config.toml
arch = "unet"
model = "segmentation model"
dataset = "rendered made-up planets"
train_examples = 48750
image_size = 48
crop_scale_min = 0.8
horizontal_flip = true
rotation_deg = 5
num_classes = 4
norm = "batchnorm"
activation = "leaky_relu"
pixel_unshuffle = 2
widths = [64, 128, 128]
blocks_per_level = 2
block = "plain"
attention = true
upsampling = "nearest_conv"
init = "xavier_uniform"
residual_init = "none"
optimizer = "muon"
muon_scale = "match_rms_adamw"
lr = 0.0047
momentum = 0.9
nesterov = true
orthogonalizer = "newton_schulz_5"
adamw_lr_other_params = 0.0019
grad_clip = 1.0
steps = 13800
batch_size = 128
epochs = 36.2
lr_schedule = "cosine"
final_lr_fraction = 0
warmup_steps = 410
weight_decay = 0.03
adamw_weight_decay_other_params = 0.01
Rows from block 9 of a small segmentation model, named by matrix and row number. Each number is 128 + 32 x the weight over its row's rms, rounded and kept within 0 to 255. All counts start at 0. Numbers have three digits each.
After each channel's rows are labels from the 100 images, of 14976, where the channel reaches its highest value: "responds to" is what is common among them. Only what is clearly more common there than usual is listed. The data: rendered made-up planets.
# conv: 3x3 conv (model.decb.0.1.conv.weight, 128x128x3x3, each kernel summed), inputs 86-127

conv.94:059109129077088162111072126092111085163039128102105137104082127047165126106106163149092106101111064157112134165190093088124106
responds to: cracked ice world

conv.4:121138114116082124104087100102086255158077105153100114061139156059100131108098102145105091132089139123153100086164171137120185
responds to: moons: three; cracked ice world

conv.29:178139092140133162130149054139083133126154088166132092127060080116119176072162061091163090109132080150125129093160159047076131
responds to: rings

conv.48:138079178143140155135103144094114016100172104096144115106139173088118129122089132138178074111132135121086107087164135143102143
responds to: rings

conv.31:138092137100101161143117102133087157126092069122150212064102160133123076123158103186163114162062128140082116113132090073087117
responds to: glowing rim

conv.41:075124149119128126164084124077123093089107110140084123101101133109132115125140086149117160149117126102126081110105087067130055
responds to: cracked ice world

conv.27:110129125183131132082073092069058092112074118090111089119105102112100097119124105137107068117084086179161202125082135117131113
responds to: cracked ice world; cloud-covered world

conv.70:153127138120145169132144125128136132147093127123143096133129122123149133098095092124128140082097144097161127161140139140082090
responds to: cracked ice world

conv.22:188116081110080160103114123101201137111099111135039139130105136119116147117095120144122111127098180112129109099153134143084105
responds to: rings

conv.103:131083175094116188116092135179047109196040113134104144123083119128140144098175145126121079144109085136145048123171134146073125
responds to: cracked ice world

conv.118:143068122183109170098085095118061073137081131130079120055160148158085105141157113147150078132129090109165081107040092093125107
responds to: rings; cracked ice world

conv.98:099129095096087146161131132114151000125054102095052152172096149083124100150122135145085107132095131094139130145104110107118145
responds to: cracked ice world

conv.108:101116113044109137168108116126095108158103131179105168155122149156149140167115068112121113157113130116143094214118075073085076
responds to: rings

conv.5:103203147088116155068134149134238121110132130101112074156129152074185120114084127177147142097148151120162133159185100206177182
responds to: moons: three; cracked ice world

conv.122:088086148094144109177081130064095105193106122108110159118096149096129105097087137140107086188090063034131099136184165088135134
responds to: cracked ice world

conv.113:115136194059140155145065075116094129128067067157095136133145120180086140105122161142084142186113138110166104128090069077110109
responds to: cracked ice world

conv.6:129156158108067155139107148134092124111106071138137174056170104140108118137066144182097094106111117108131111086133138162059099
responds to: cracked ice world

conv.78:070144154096111128106101105092157198165099082159096151125117135167054102119173095133071143082089146139082136112145108101133066
responds to: cracked ice world

conv.46:140105121141102166117117072099122111133105142114104233100049101095144119087117123091107090106089118118134111162153142160090088
responds to: rings

conv.16:097079054124074085135158124107077091114124129125133118157100125140102152137128097127110092108119108177082124106122134011083126
responds to: rings

conv.106:135092171097088084098133109169092090131183145127085137101144146176125167181140098188090064061068147075094036127093063141120125
responds to: moons: three

conv.64:119159111114107113175112115145113095128068111126089169111136122225106139143129109150095096159113089092131101149025126127105077
responds to: rings

conv.63:142109123146132147099122175107102086107090097133055164143096103123084117107126180109106114147079171070079172126160115101104089
responds to: cloud-covered world

conv.1:099104106084088101101146115090098114164164160148127109156125096142079157166171122109128159151121085045093064141106098084072074
responds to: rings; cloud-covered world

conv.126:145062106102079079055108155167137114065083110145108138072166139116137129148113183125153085119107145086134099167160101134100096
responds to: moons: three; cracked ice world

conv.115:133134102150127106123158108098046000120158132090082117102154158131113077099132180088061105090118092168078089107096115135085105
responds to: rings

conv.10:075135145070146149026124076120086116099141113121132133092107151076132116144085101126128062094142141155125084100155164091138122
responds to: rings